config.toml
model = "image captioner"
dataset = "drawn human figures in many poses"
train_examples = 195000
image_size = 64
crop_scale_min = 1
horizontal_flip = true
translate = 0.06
tokenizer = "word"
vocab_size = 44
encoder_arch = "poolformer"
encoder_norm = "layernorm"
encoder_norm_position = "pre"
encoder_activation = "geglu"
encoder_mlp_ratio = 2
encoder_parallel_block = false
encoder_dropout = 0.1
encoder_inner_norm = false
encoder_moe = "soft"
encoder_drop_path = 0.1
encoder_num_experts = 16
encoder_moe_every = 2
encoder_expert_mlp_ratio = 1
encoder_slots_per_expert = 1
encoder_shared_expert = true
encoder_patch_size = [4, 4]
encoder_conv_stem = false
encoder_depths = [5, 5, 5]
encoder_widths = [96, 192, 384]
fusion = "cross_attention"
decoder_width = 128
decoder_layers = 10
decoder_norm = "layernorm"
decoder_norm_position = "pre"
decoder_activation = "relu"
decoder_mlp_ratio = 6
decoder_head_dim = 48
decoder_fused_qkv = false
decoder_bias = "none"
decoder_qk_norm = false
decoder_parallel_block = false
decoder_inner_norm = false
decoder_positions = "learned"
decoder_cross_attention_every = 1
decoder_tie_embeddings = true
residual_init = "scaled_by_depth"
optimizer = "adamw"
learning_rate = 0.00072
beta1 = 0.9
beta2 = 0.98
eps = 1e-10
max_steps = 5900
batch_size = 128
epochs = 3.9
lr_schedule = "linear"
final_lr_fraction = 0
warmup_steps = 110
weight_decay = 0.5
Rows from block 11 of the image encoder of a small image captioner, named by matrix and row number. Rows with one number within an expert belong to one neuron, the router's apart. Each number is 128 + 32 x the weight over its row's rms, rounded and kept within 0 to 255. All counts start at 0. After the name is the row's rms in percent of the matrix's.
Before each expert's rows are labels from the 100 images, of 14976, where the router gives the expert most weight on average: "patch colour" is the nearest of a few named colours to the mean colour under the peak. Only what is clearly more common there than usual is listed. The data: drawn human figures in many poses.
# router: slot weights (encoder.blocks.11.mlp.router.weight, 16x384), inputs 256-383
# gate: expert gate (encoder.blocks.11.mlp.gate, 16x384x384), inputs 256-383
# up: expert up (encoder.blocks.11.mlp.up, 16x384x384), inputs 256-383
# down: expert down (encoder.blocks.11.mlp.down, 16x384x384, transposed), outputs 256-383

# expert 15
patch colour: purple; pink
router.15 090 [114 108 131 175  67 174 145 144 145 122 121  97 138  82 168 149 139 122 118 108 142 125 167 120 185 101 106 108 130  84 166 180  83 115 146 161 127 147  89 118 112 128 158  95 118 144 105 150 128 147 109 183  58 103 147 106 174  75  99 157 155 112  97 145 153  97  95 172  76 145 120 145 116  93 137 127 126 112 158  88  86 125 115 120 127  88 140 165 189 142 164 159  97 101 130 107 100  72 108 106 129 174 127 162 141 130 159  53 124 123 181  75 155 108 144 110  73  95  99 147 157 107 144  71  80 109 151  75]
gate.4 070 [122 143 152 116  92 137 114  49 112 135 102  93 145 132  85  96 127  89 144 128 120 131 111 161 108 128 131 120  65 170 157 116 187 156 158 121 156 170 146  99 121 144 185  79 110 132 139 105 120  64 123  93 147 145  71 111 119  96  93  84  93 133  97 143 184 194 164 121 124 157  64 177 156 110 168 175 147 195 139 112 132 162 220  44  76 109 143 116 151 158 154  89 125 125 170 144 142 168 150 138 122 100 105 170 109 155  96 189  89 108 152  88 140 111 104 162 107 142 166 126 145 143 155 118 121 113  35 182]
up.4 096 [152 159 102  99 122  99 130 146 110 167 150 165 133  99 127 113 132 112 146 110 127 133 142 105  39 185 124 112 168  76 113 163  81 114 117 136 101 102  97 122 120 169 140  74 111  47 136 116  98 147 158 148 124  87 166 107 132 167 127 117 135  83 142  64 108  85 147 120 105 103 172 115 125 207 103 167 147  76  21 146 136 178  72 143 136  96 121 119  95 123 118 113 151  89 125 152 128  79 127  92 113 151 172  84 144 102 148 116 108 185 164 119 115 127 153 188 177 107  87 139  80  89 117 158 139  83 119  64]
down.4 095 [116 124 111 107 138 135  92  84  90 103 109 184 147  87 160 142 127 112 179  68 119 125 132 147 118 174 128 158 156 156 135 113 145 122  65 172 177 192  98 117  94  95 115 160 166 163 195 199  53 116 148 122 113 136 171 102 142 130 119 114 128 148 160 130 124 130 103 112 175  94 152 150 185 100 154 239 122 143 121 102 114 118 151 131  72 134 134 157  94 104  99  71 148 136 179 171 118 125 153 139 103  41 128 124 170 146  95 145 112 124  77 141 107 154 130 137 147 179 173 124  95 159 134 155  86  88  78  81]
gate.5 110 [178  96  77  72 158 128  84 127 136  95 150 140 121 167 100 196 149 117 118 124  98 131 105 118 105 118 108 162 163 177  98  95 141 129 136 136 171 157 149 107  90 154 154  54 107  79 114 150 128 109 129 134 160  96 167 108 123 192  82 132 107  71 148 125 105 145 152 121 187 113 130 143 127 102 161 145  88 128 145 108 165 126 120 105 111 148 120 147  83 134  91  75  85  94 124 155  98 194 173 148 161 131 155  91  81  89  87 199 102 155 134 149 107 105 119 120 216 117 144 120 136 173 161 159 181 109  85 142]
up.5 111 [ 82 138 170 137 129 146 141  90 155 108 148 171 113  97 186  95  51 184 147  95 155 113 177 141 121 138 146  76  78  48 118 109 120 107 129 125 122 111 125 144 140  72 133 147 142 180 142 102 117 115 114 124  74 110 120 202 137 103 157 112 193 208 120 150 127  73 143  98 117 148 104  98 152 169 101 132 162 154 139 161 112  99 172 177 133 126 147 125 166 122 186 157 144 149 164  85 191  57 102 149  98 163  87 181 120 167 177 133 156  76 186 131 153 161 169 151  91 102 127 169 107 114 115 133  78 178 170  92]
down.5 117 [151  66 101 127  91 115 156  94 135 137 157 157 134  98 140 107 148  95 141  91  89 138 109 126  97  85 122 131 139 108 120 102 152 142 109 143 192 152  62  98 106 121 128 133 120 109 186 152 126  94 123 135 168 104 179 148 110 197 143 175 138  89 178 149 155 116 153 133 151 143 177 116 161  89 163 164 114 117 121 111 146 112  90  94  93 155 152 144  57 137 107  98 128  88 146 123  65  93 116 163 170 134 175 149  60 143  81  95 142 140 133 134 128 111  73 149 143 138 159 151 145 151 131 180 152 142 142 146]

# expert 1
patch colour: black
router.1 104 [152 134  99 119  98 136  95 144  96 139  69 132 181 186 179 138 179 175 122 173 147 151 121 150 131 144 120 144 122  95 102 152 149 127 133 176 172 141 148 186  82 177 150 118 147 143 148 140  64 109 114  88 131  89 157 148 188 133 126 158 119 179 204 160  77 129 120 124 123 142 123 141  94  73 174 121 140 173 122 138 161  86 129 184 102 139 105 127 175 127 139 197  97  74  61 133 151  72 122 165 109 156 166 119 170  71 111 135 129 153  82 140 168 116 183  72 147 192  71 162 157 148  72  73 148 135 131 123]
gate.4 095 [163  80 146 120 135 103 134 114 177 132 118 160 128 140  94 162 119 152 196  74 151  93 166  93 130  66 150 101  96 116  66  92 130  88 197 106 178 151  97  99 128 130 151 117 149 163 179 107 166 147 133  92 121  77 153 100 124 140 138 187 155 149  87 126 152  97 220  85 179 134 123  79 170 144 155 192 113  80 159  72 136 109 120  97  71 215 144 159 130 115 141 118 115 158 130 106 122 115 195 170 139 151 135 167  89 119  96 126 147 100  91  66 169 121 129 139 174  97 144 108  81 154 110 157 118 145 118 103]
up.4 088 [115 208 147 146 198 124 114 145 137 154 177 139 167 150 115 186 182 119  31 172  82  89 171 159 105 110 171 111 160 159 199 209  68  95  90 152  89 158 109 149  62 181  79 152 178  90  75 114 144 154 137 136  97 105 130 151 109 145  93  92 123  95 141 153  44 161 118 157  87  81 105 147  97  64 121 146 132 132 117 180 148  91 132 148 133 107 122  59 129 167 103 117 112 151 130 146 107 123  98 121  85 151 100  79 193 155 144 131 149 169 154 122 161 129 103 113 116  74 105  92 136 154 142  93 146 134 146 106]
down.4 097 [104 174 149 127 148 148  89 140 121  96 138 120 216 123  79 157 116 155  66 140  58 130 141 183 108  80 173 128  86 130 120 128  90  84 131 148  82 121 150 121  96 138 115 162 120  76 161 128 112 158 146 118 117  84 160 120  67 113 153  80  86 129 183 137  86 167 125 161 123 126 170 119  67 141 168  81 172 106 113 129 112  53 112 181 179  91 172  83 113 174 149  79  95 156 162 159  74  97 146 101 118 141 121 151  73 143  71 105 123 155 161 150 151 153 102  90 114  84 136 125 136 121 119 134 175 164 133 144]
gate.5 084 [126  86 124  69 154  92  86 100 132 141 146 175  94  93  98 117  99 137 103  95 136  93 165 128 126 112 118 168 123 123  71  91 130 123 177  78 154 114 105  80 130  83 103  68 120 128 129 125 114 143 136 145 188 130 187  95 116 161 154 134 127 130 109  93 151 119 132  86 141 169 168  90 146 129  99 177 117 103 116  76 176 141 132  99  89 157  88 168  77 117 132  91 156 164 191 111 143 151 105 133 108 106 111 104  54 142  90 126 108 105 176 114 119  74  83 177 160  85 186 119 122 162 157 189 110 114 123 102]
up.5 137 [162 138 138  77 156 142 127 141 145 158 226 127 157  99  10 147 153  80  82 134 149 147 103 131 111  62 105 146 133 200 117 117 123 116 104 127 129 160 106 119 149 141 170  56  83 112 133 136 133 157 149 128 116  76 161 110  94 158 142 131 106 108 142 125 114 113 100 137 145 132 154 140 114 173 140 124 115 150 164 106  55 188 116 122 143 131 166 111 112 132  69  74  79 130 124 170  52 129 171 122 157  99 133 109 128 121 116 128  95 128 142 114 140 128 109 107 121  54 129  35 120 109 166 158 146 158  85 109]
down.5 119 [147 140 150  82 136 129 117 142 106 166 167 157 140  96  82 177 159  86  31 138  97 158 140 120  88  96  77 113 137 178 160  87  81 120  91 125 125 180 188 112 118  82 151 116 150 105 165 162 103 147 143 171 123 121 154  94  84 198 142 111 146  96 143 153 109 117  72 157 120 133 204 127 113 180 131  86 131 175 134 114 144 151 101  97 164 104 109 154 130 155 105  57 100 136 161 192  48 125 153  46 177 163 146 148 179 107 106 135 100  83 176 117  97  88  97 145 119  87 166  12 132 116 113 147 142 147 117 102]

# expert 11
patch colour: pink
router.11 104 [140 107 152 116 162 126 137 152  84 175 105 186 143 107  70 165 175 115  84 104  80 160 125 157 116  89 141 105 125 158  63 101  87 104  93 136 151 123 161  85 115 175 113  84 128 150  84 136  58 140 138 169 149  93 133  53 126 175 134 109 162  71 153  81 160 149 122 100 134 105 183 143 113 134 157  95 132 151 137 113 103 182 140  66 146 151 151 185 110 126  63  86  78 137  92 146  73 104 149 122 182  98 122 136 147  73  95 118 107 144 113 177 153 111 102 155 139  63 164 152 117 157 114 176 168 113  43  85]
gate.4 121 [129 144 123 151  85  79 167 149 150 147 122  70 184 136 175 148 143  96 138 134 119  61 184  93 135 154 125  99 130  85 165 158 109 135 109 178 129 148 142 153 104 122  71 168 129  87 151 116 184 103 144  43 115 141 117 180 113  82 132 112 106 134 129 162 108 149 151 117 126  97  60  96 133 130 143 147 137 119  88 171 193 108  90 180 109 124 128 111 167 116 171 129 115 170 112 101 144 114 124 148  91 139 114 160 134 178 182 147 187 158  97 121 157 182 167 118 158 173 132 159 160 111 139  98 141 100 124 148]
up.4 150 [123 170 126 172  52  98 143 175 106 170 154  74 169 119 124 123 128 140 114 145 132  99 135 159 141  90 105 150 136  86 157 160 133 191 110 130  87  76 137 165 160 133 133 208  84 105 123 153 174 148 144  83 124 162  75 223  87  81  97 124 107 141 127 137 101  97 134 158 132  90  79 110  87 164 106  90 144 177 108 155 163 169  84 152 165  85 150  80 190  62 157 105 129 120 106 117 131 116  90 115 100 118 119 181 180 145 193 118 149 149  56 135 128 141 175 112 128 158  88 130 175  66 113  88 102 113 169 148]
down.4 140 [127 122 110 141  90  64 129 114 121 182  95 118 117 135 211  72 115 135 138 125 156  81 121 174 134 151 100 112 138  96 191  96 132 175 182 146 137 105 148 112  70 119 137 118 136 126  99 151 147  53 138 108 167 166 114 172 153  80 114 113 162 122 106 140 130 121 102 122 136  82 100 151 166  73 150 124 134 141  92 148 131 133 145 161 107 157 144 132 140 108 183  96 168 124 149 127 206 143 118 141  99 137 148 155 175 146 160 160 165 124 141 163 119 171 134 128 177 198 129 161 183 115 129 127 122  83  93 138]
gate.5 100 [133 110 143 136 119 118 158  75 196 133  61  89 167 151 155 152 145 113 154  71 159  93 155  93 149 168 143 118 122 111 112 156 104 138 141 125 160 144  67 112 134  95 150 135 166 152 175  92 147  83 127  67 103 113 104 134  98  64  94 162 146 139 129 183 147 152 179  93 165 158  79  96 201 137 194 213 145 106 128 121 133 103 122 157  91 176 149 175 126 147 137 155 114 154 129 129 184 135 165 203 125 172 123 185 106 117 142 156 131 101  86  87 199 146 142 151 127 157 156 174  90 156 118  94 109 135 129 176]
up.5 077 [157  95 132 193 140 118 115 146 155 134  96 130 125 161  87  85 132 114 158 116 100 144 118 162 161  88 153 137  81 144  71 142 140 105 166  76 165 119 127 181 169 119  89 137 164 137 111 167  84  74 101 135 120 149 103  95 104 117 162 129 151 124 130 187 110 109  97 171 129 107 123 173 104 150 106  83 112 141 147 105  93 144 125  65  99 130 114 117 171 133 102 163  91 122 177 145 110  74 138  90 192 153 194 147 100 110 120  82 123 125  76 127 137 138 107  78 127 111 132 102 132 154 149 144 195 163 145 147]
down.5 082 [120 107 119 189 152 124 112  72 155 168 118  79 161  85 142 161 190 134 128 100 133 201 128 144  95 112 127 121 112 111  71  47 111 186 113  81 125 126  67 175  93  95 117 116  84  76 143 141 132 109 145  88  74 117 150 155  81 122 130 198 150 144 150 129 148 102 140  93 134 139 118 122 133 153 134 140 179 121 185 146 139 135 143 114 121 164 107 125 213  34 166 144  89  84 158  70  50  88 179 148 108 186 127 129 107 135 139 152  90 138  71  45 177  97 137 140 173 109  90 199  91 117 142 141 144  82 170 127]

# expert 13
patch colour: pink; white
router.13 102 [145  75 140 138 137 142 109 139 152  88 119 146 132  89 138 116 176 143 104  75 109 170  80 108 116  99 128 191 120 142  56  87  67 134 139 113  95 108 156  75 171 125 137  99 107 158 130 149  66 157 160 205 101 125 149  64 117 163 153 161 151 118 144 118 135 102 127 124 126  92 163 161  98 167  72 141 143 150 142 109  99 130 135  82 166 147 143 174 136 136 130  96 142 124 124 136 109  88 150  89 195  99 162 117 117  75  84 125 100  68 140 107 125  64  60 171 145 112 167 104  62 149 112 174 104 112 123 111]
gate.4 082 [137 164 113 103 130  98 180 113 133 119 136 114 129 144 162 167  86 104 133 169  83 141 165 136 119 151 158 103 117  81 155 132 139 160  90 198 120 111 144 171 121 113 142 136 148 100 122 125 150 102 147  77  97 148  99 166 126  81 144 108  61 114 149 182 115 116 137 123 118 135  93  74 106 155 151 132  96 159 106 197  71 138 144 176 129 157 138  52 165 128 152 145 102 100 107  73 109 123 134 136  76 141 135 147 184 176 116 149 128 188  86  94 134 173 182  93 112 165 161 118 203 131 168 117 141 108  94 124]
up.4 104 [115 131 115 147  67 154 140 134 116  80 143 195 101 140 115 140 129 170  94 118 114 187  90 150 148 130 152 167 179  95 163 119 115  83  78 116 107 148 131 136 113 154 146 201 124 147 115 114  92 155  42 185 123 119 175 116 159 160 156 126 104 110 166 138  86 126 121 174  92 127 162 167  96 118  95  88  71 136 117 142  69 126 190 125 145 112 139 100 129 150 100 196 140  65  99 122 120  96  90 131 124  93 107 110 179  95 124 119  70 119 102 171  96 125 101 108  78 163  90 170 130 113 115 116 141 152 197 118]
down.4 121 [114 168 117 121 156  93 124 131 148 132 150 111 147 102 107 165 233 142 150 103 121 154 137  63 109 119 180 105 181 144 117 167  81 160 182 190 123 153 149 141 130 144  74 157  84 165 177  75  97 161 183 158 106 136 122 112  86 190 125 120 112 134 105  98 128  92 151 138  61 110 148  98  95 185  82 103 191 111 158 150 147 120  94 119 216  87 100 135  84 134 111 101 140 128  99 110  80  71 176 127 102 137 106 110 152 152 101  98  82 210 176  92 146 153 114 119 123 120  94 122 101  70 165 117 141 161  96 103]
gate.5 093 [144  96  82 122 136  57 129 100 154 117 118  90 128 121 174 147 123 127 176  69 117  88 110 102  87 149 124 127 100 107 163 144 130  90 170 135 151 128  83 121 124  95 103 122 131 141 184  74 161  97 133 116 105 106 125 152  94 112  86 175 147 124 110 143 157 171 167  77 148 142 109  80 194 123 134 154 142  78  84 121 145 124 119 146  77 161  83 148  76 142 155 127 196 142 166 102 177 142 157 208 127 162  88 156 129 146  96 127 164 120  90  58 130 148 130 152 162 163 166 140  87 141 143 109 139  82 115 180]
up.5 088 [ 68 102  86  85 154  87  71 151 149 146 108 134 113 114 181 133 144 142 173 113  92 119 135 140 106 212 166 146 111 115 124 160  93 168 149 141 136 190 198 129 134 134 103 118 106  98 105 130 147 106 148 168 140 125 144 120  95 112 111 166 127 157 129 148 107 207 160  71  98 101 155 139 129  94 108  93 152  75  88 121 131  96  90  98 128 133  27 113  44 156 112 115 224 131 126 102 105 162  98 131 125 136  76  88 114 108 132 115 138 118 128 124 119 150  99 143 184 161 116  83 130 149 113 155 186  59 125 183]
down.5 082 [165 127  48 121 145  88 121 178 135 141 155 119 161 148 140 144 190 184 147 103 134 125 136 104  29 203 144 129 126 145 165 176  93 201 159 216 133 125 117 195  86 140 100 128 124 144 130 116 191 110 165 102 170 107  82 172  87 102 142 178 117 196 112 136 140 138 137 115  95 162 106 122 150 120 130 167 148  96 152 149 173  81  97 147 125  97 113 156  92 124 108 129 162 149 155  69  81 116 151 149 120 169 181  98 118 122 205 130 134 150 120  90 113 122 102 150 163 138  77 130 146 105 126 132 117 131 182 142]

# expert 3
patch colour: black
router.3 099 [151 154 124 116 128  96 164 184  95 149 115  78 174 155 193  92 145 110  91 112 154 137 140  93 104 110 113 115 107  93 198 124  93 140 109 169  98 137 144 179 103 149 129 196  96  92 102 133 162 143 104  64  91 152 122 174 111  57  95 116 108 130 168 169  86 118 108 159 104  93  88 139  97  78  92 122 100 126  86 139 142 122 114 185 102 157 178  73 146 114 195 185 114 121  73  61 129  81  97 140  58 171 149 183 199 143 124 104 176 184  87 139 164 184 142 142 122 151 107 114 173  76  88 114 135  94 187 112]
gate.4 110 [159  74 130 120 145 128 123 105 141  89 123 118 117 154  94 154 157 107 121 103  84 138  82  99 123 128 102 144 137 157  73  97 104 108 176 139 149 184  84  72 126 132  88 100 110 170 146  99 120 128 106 163 143 124 191  70 127 150 117 150 136 101 105 122 121 168 124 104 113 143 170 151 169 124 166 152 102  81 139  62 162  75 110  92  74 156 112 148  80 181  90 114 133 164 148 172 130 126  96 136 190 137  99  87 107  70  69 131 138 122 156 106 133  68  83 109 173 121 169 127 100 169 149 132 170 118 160 172]
up.4 122 [132  78  94 127 165 162  96 118  95  67 131 152 103 135 133 146 186  98 141 126  96 177  76 118 126 125  94 159 166 180  92 114 127 118  95 114 142 173 148  79 117 138 110 141 117 132 116  96 116  91  54 184 163 169 195  87 136 198 103 133 143 100 116 101 120 172  93 123 121 160 157 168 104  71 154 112 107 111 145  65 156  98 127  99 109 107 102 133  58 198  70 110 126 131 138 172 103 147  92 109 198  79 117  74 110  72  98 112  83 115 143 179 100  94  56  87 139 128 117 106 112 173 130 138 182 124 173 175]
down.4 106 [129 141 114 123 109 111 105 108 123  67 181 121 104 151 211 149 163  51 146  95 110 165 133  97 128 131 168 146 174 133 143  92 149 157 132 147 170 127 122  76 103 109 125 150 127 125 190 114  94  79  59 158 161 159 183 115 182 143 108 179 110  90 119 140 165 160 181  73 167 131 161 184 151  44 156 157  97 104 150 131 159 141 118 131  78 185 118 157  78 135  88 122 145  81 131 141 133 202 120 183 105  93 155 126 150 130 109 144 104  83 141 136 109 121  67 158 146 191 148 119 134 171 134 130 144 107 121 140]
gate.5 099 [143  67 114 131 149 141  95  88 142  63 139 127 112 163  95 122 133 135 177 118 120 136 102 108 145  70  93 136 123 187  77 123 123 114 154  81 145 137  95  66 129 101 132  87 145 162 144  93 128 105 118 137 160 141 185  51 141 159 125 182 151 120 127 122 168 140 163  86 145 143 146 123 178 100 144 152  98 122 162  58 185 106 131 122  80 164 128 195  81 165 103 133 120 170 152 147 112 151 144 159 198 133 141 125  63  71  86 117  93  95 138  96 139  69  32 113 117  98 167 103 109 170 133 136 171 134 162 152]
up.5 103 [121  95 114 117 175 167 100 113 125  65 127 164 104 150  88 119 141 134 155 118 134 185  94 165 135 143 117 147 129 143  54  65 145 137 164  72 154 152 148  74 133  84 112  93 121 163 108 132 104  79  98 165 168 178 194  38 135 149 120 129 117  94 130  93 176 144 105  87 157 181 153 157 103  95 139 104 108 134 182  91 136 108 169  87  93 153 115 133  94 124  76 162 152 140 123 131 119 159  89 104 190 105 145 108  85 106  78 144 105  84 129 157  90  71  66 134 110 113 144  91 124 196 126 181 138 146 167 131]
down.5 101 [132  97  84 136  85 116 104  49 142  70 144 180  62  97 180 150 135 105 168 109 134 135  81 112 143 183 134 141 202 100 129  83 173 100 173 107 166 166  81 120 161 118 149  60 146 126 152 109  83  95  46 179 192 148 168 102 190 168 107 153 145 129  76 104 161 130 142  81 122 153 126 160 218  74 139 178  89 110 145 123 133 143 134 144  85 159  97 119  58 151 105 130 116  73 130 107 168 161 119 157  93 103 161  90 118 104 124 109 135 106 125 131  99 105  84 145 141 224 156 118 173 146 139 144 148 123  76 131]

# expert 14
patch colour: brown; black
router.14 101 [139 170  80 118  51 142 164 132 102 115 178  80 120 173 159 166 162 117 137 123 170 167 131 146 192  91 106  87 133 151 156 200 100 125 150 175  84  46 104 164 115 108 120 219 135 163  83 121 165 158  53 158  78 116 161 129 171 136 104 161 160  93 111 179 127 157 112 129 103  98 107 141 102 128 136  69 112 113 151 148 102  66  76 165 140 120 110 125 173 156 143 161 123 161  64  89 128 124  91 143  94 153 165 157 163 100 150  99 153 132 109 160 174 142 168  46 103 130 142 137 190 131  76  42  85 117 207 126]
gate.4 089 [111  75 159 119 141 102 130  65 185 101  83 105 129 126 107 133 160 132 152  77 107  98 121 113 120 121 127 103  79 141  84 148 113 119 142 134 122 161  76 127 121 125 157 102 149 140 187 100 153 130 115 119 122 110 147 111 120 139 130 211 153 126 104 160 139 172 200  83 157 157 112 119 169 146 185 198 108  66 107 121 160  79 142 140  90 175  86 180 123 172 138 142 130 144 140 122 170 137 117 195 132 143 114 162 122  95 106 144 104 111 118  82 189  99 131 168 167 126 169 159  92 155 139 105 120 123 137 132]
up.4 061 [130  88 112 130 144 181 106  78 122 140 144 124 136  90 110  81 152 170 138 137 196 157  94 107 163 176 134 161 182 127  68  92 191  96 158  90 124 105 139 177 144 169 158 142 136 131 116 152  96 116 118 126 189 159  75 124 134 138 155 168 113 162 134 118 162 119 142 140 131 119 153 115  88 172 120 164 201 154 183 157  98 166 166 110 100 120 175  92 143 120 134 131 146 121 141 145 144  95 151 154 113 103 128 137 108 171 151 101 125 138 128 200 141 134 185 128 169 120 149  96 106 140 124 158  71 190 115 137]
down.4 069 [147 160  66  73 105 145 170 125 137 151 169 146 151 137 119 151 144 120 163 174 104 140 218 153 121 150  56 114 119 119 156 125 148 138 160 100 121  82 196 143 143 115 146 112 115 143 150 152  64 112 137 110 117  61 153 173 146 206 172  95 125 137 132 162 176 110 107  91 171 165 106 143 140 138 138 110 119  91  98 103  82 145 117  87 110 134 122 118 165 108 120 130  87 131 158 101 170 130 129  94 137 200 111 193 117 132 105 129 142 117 135 124 149 131 140 109 100 133 200  98 166 109 145 165 116 124 129  74]
gate.5 081 [165  48 132 123 138 153 130 119 207 110 150 111 156 185 111 123 110 125 167  63  88  99 131  88 125 111 139 105 151 132 107 111 127 130 133 105 177 163  21 103 150 112 167 144 149 148 210 102 162 131 160 128 111  95 136 121 107 138 159 196 144  95 106 158 116 120 149  77 147 133 102 116 212 137 169 183  97 116 132  85 151 122 168 148 103 167 110 160 100 135 145 133 135 118 146 162 167 144 142 181 173 167  97 134 102 142 109 137 132 118 162  84 172  88 152 125 152 108 151 132  71 169 144 120 131 160 102 152]
up.5 054 [143 110 115  88 124 125 139  90 149 135 123 134 131 157 123 103 127 173 128 165 125 109  89 127 130 128 133  60 158 195 131 122 137 115 128 183 113 109 102 130 138 159 102 199 161 159 151 136 120 125  94 153 146 121 120 116  91 109  61  33 125 113 133  86 132 145 122  86 147 144 130 179  91 140 121 126 126 163  98 104 131  99 114 171 154 128 132 118 151 106 118 123 163 128 115 160 136  57 133 151 138 136 150  81 137 142 150 106 201  93 112  84 181 117 107 168 178  80  81 206 126 178  82 144 112 129  88  78]
down.5 064 [ 88 132 171 131 122 122  87 153 112 106  83 125 167 127 120 159 103 138  34 120 181  97 166 117 180 152  99 109 103 100 193 204 111 128 114 104 116 185 137 146 133 140 146 131 141  71  89 137 125 135 108 109 113 102 129 123 147 143 194  86 167 146  92  97 139 182  89 139 110  79 134  76 148 169  94  81 158 165 125 171 173 108 167 126 143 115 128 103 119 120 134 126 139 155 130  74 128 177 143 164 165 102 154 130 121 141 121 132 125 112 113 158 183 173 157 172 145  88 119 111  96  63  83 126 169 110 117  88]

# expert 10
patch colour: brown
router.10 103 [137 146 146 116 161 112 141  94 140 118  85 152 161 169  81 182 145 132 139 136 130 160 146 123 146 135 132 163 146 166 102  89 160  62  79 123 212 165 111 136  97 168  98 120 120  85  89 152 106 148 122 158 138 110 151  77 100 132 112 129 110 112 189 164  96 160 148 132 150 163 145  99 122 133 169  93 112 123 139 151 106 162 157  90 152 150 109 167  78 172 118  81  82  72 146 113 116 187 110 155 167  86 155  90  97 107 112 148 129 189 102 129 160  90 140  97 159 141 123 116 103 188 110 110 142 153  59 157]
gate.4 094 [143  94 159 121 159 145 161  88 182 119 117 128 117  95 174 115 138 129 150  66 128 120 186  72 153 103 138 123 109 126  83 167 111  98 168 129 108 142  68  88 148 102 127 158 138 167 198  53 158 128 116 107 111 128 163  98 128 103 157 164 167 111  96 179 125 139 158  48  93 142  97 120 179 137 165 215 169  85 145 113  78 116 153 150  91 188 134 185 132 145 161 131 154 159 138 126 174  86 148 154 116 201 102 145 133 127 126 107 122  96 138  59 190 143 144 134 114 121 189 123  60 137 128 139 110 182 131 138]
up.4 077 [ 57 127 151 143  85 168 116  73 135  77  76 137  87 101 155 134 159 155 129 120 128 144  98  94 158 129 125  89 154  96 122 104  51 120 151 134 146 119 168  67 178 115 132 174 114  97  72 106 112 170 125 109 117 111 107 124 227 144  99  98 161 129  85 114 189 123 124 117  76 162 187 192 136 112  95 120 108 113 152  94 117 121 154  84 133 141 136 179  86 167 130 152 200 113 104 114 147 132  79  81 168 120 141 107 104 138 121 105 143  95 108 130 136  96  66 158 187 131 143 142  82 197  46 137 144 144 140 113]
down.4 089 [148 125 189 104 174 148 115 114 145  80 102 112  92 152 138 126 134 169 255 145 149 133 100 112 119 163 181  91 128 182 110 163 110  99 116 102 180 144 114 173 150 122 118 145 178 130 127 131 129  62  93 147  83  80 146 144 135 122 149 155 175 149  94 154 158 145 147 123 178 135 116  98 172 144 149 169 116  95 137 125 122 123 164  90  78 167 105  80 150 158  86 131 128 136 150 129 146  66 162 147 169 175 153 104 122 127 129 140 157 105 156 144 141 162 153 138 103 105 143 126 141  86 124 163 127 180 121 171]
gate.5 103 [148 113 132 105 145 131 165  98 200 131  76 103 155 136 152 103 113 165 184  67 111 122 160 105 164 111 196  93 115 115 104 181 107  97 143 136 100 152  58 110 132  79 145 113 168 173 181  95 144 128  90 125 116 119 157 111 132 117 149 180 170 151  99 159 134 126 182 108 101 141  97 160 177 112 175 181 162 103 155 153  90  66 149 153  97 176 133 138 127 143 140 166 136 126 127 123 184 110 123 180 158 190 104 131 113 118 133 104 131  98 155  68 204 128 124 112 114 142 147 109 109 138 113 111 125 160 119 127]
up.5 071 [126 159 102 158 119  97 120  99 120 135 131 118 139 170 152  99 108 140 133 119 191 143 162 129 225 131  93 179  93 140 153 112  98  93 142 162 137 158 108 145 155  58 165 154 139 139 113 137 166 138  73 141 117 128  90 139 137  73 144 116 141 158 105 150 123  91 112 170 179  92 106 161 114 160 117 120 173 181 177 113  53 155 159 113 142 169 153  98 161 109 181 112 153 121 128 107 160 143 176 140 155 105 152 166 134 142 114 105 174 139  97 107 158  98 131 160 106 138 142 113 159 124  83 217 128 176 158 165]
down.5 075 [169 146  99  84 148 101 154 104 105 120 180 124 124 146 144 110 116 125 172  93 108 128 133  80  84  96 174 107 155  65 134 133 134  78  66  88 146 121  96 153  94  88  95 179 158 117 194 105  69  99 155 153 122 133  91  81 110 140 107 175 118 126 137 169 126 172  87 135 217 109 187 167 179 121 101 157 115  58  88 106 114 114 125 136  98 101 102 134 167  93 146 148 181 198 151 203 223  63 108 124 160 103 127 162  87 144 153 102 112 106 154 139 129 123 103 169 122 147 164 153 177 110  88 139 119  79 144 149]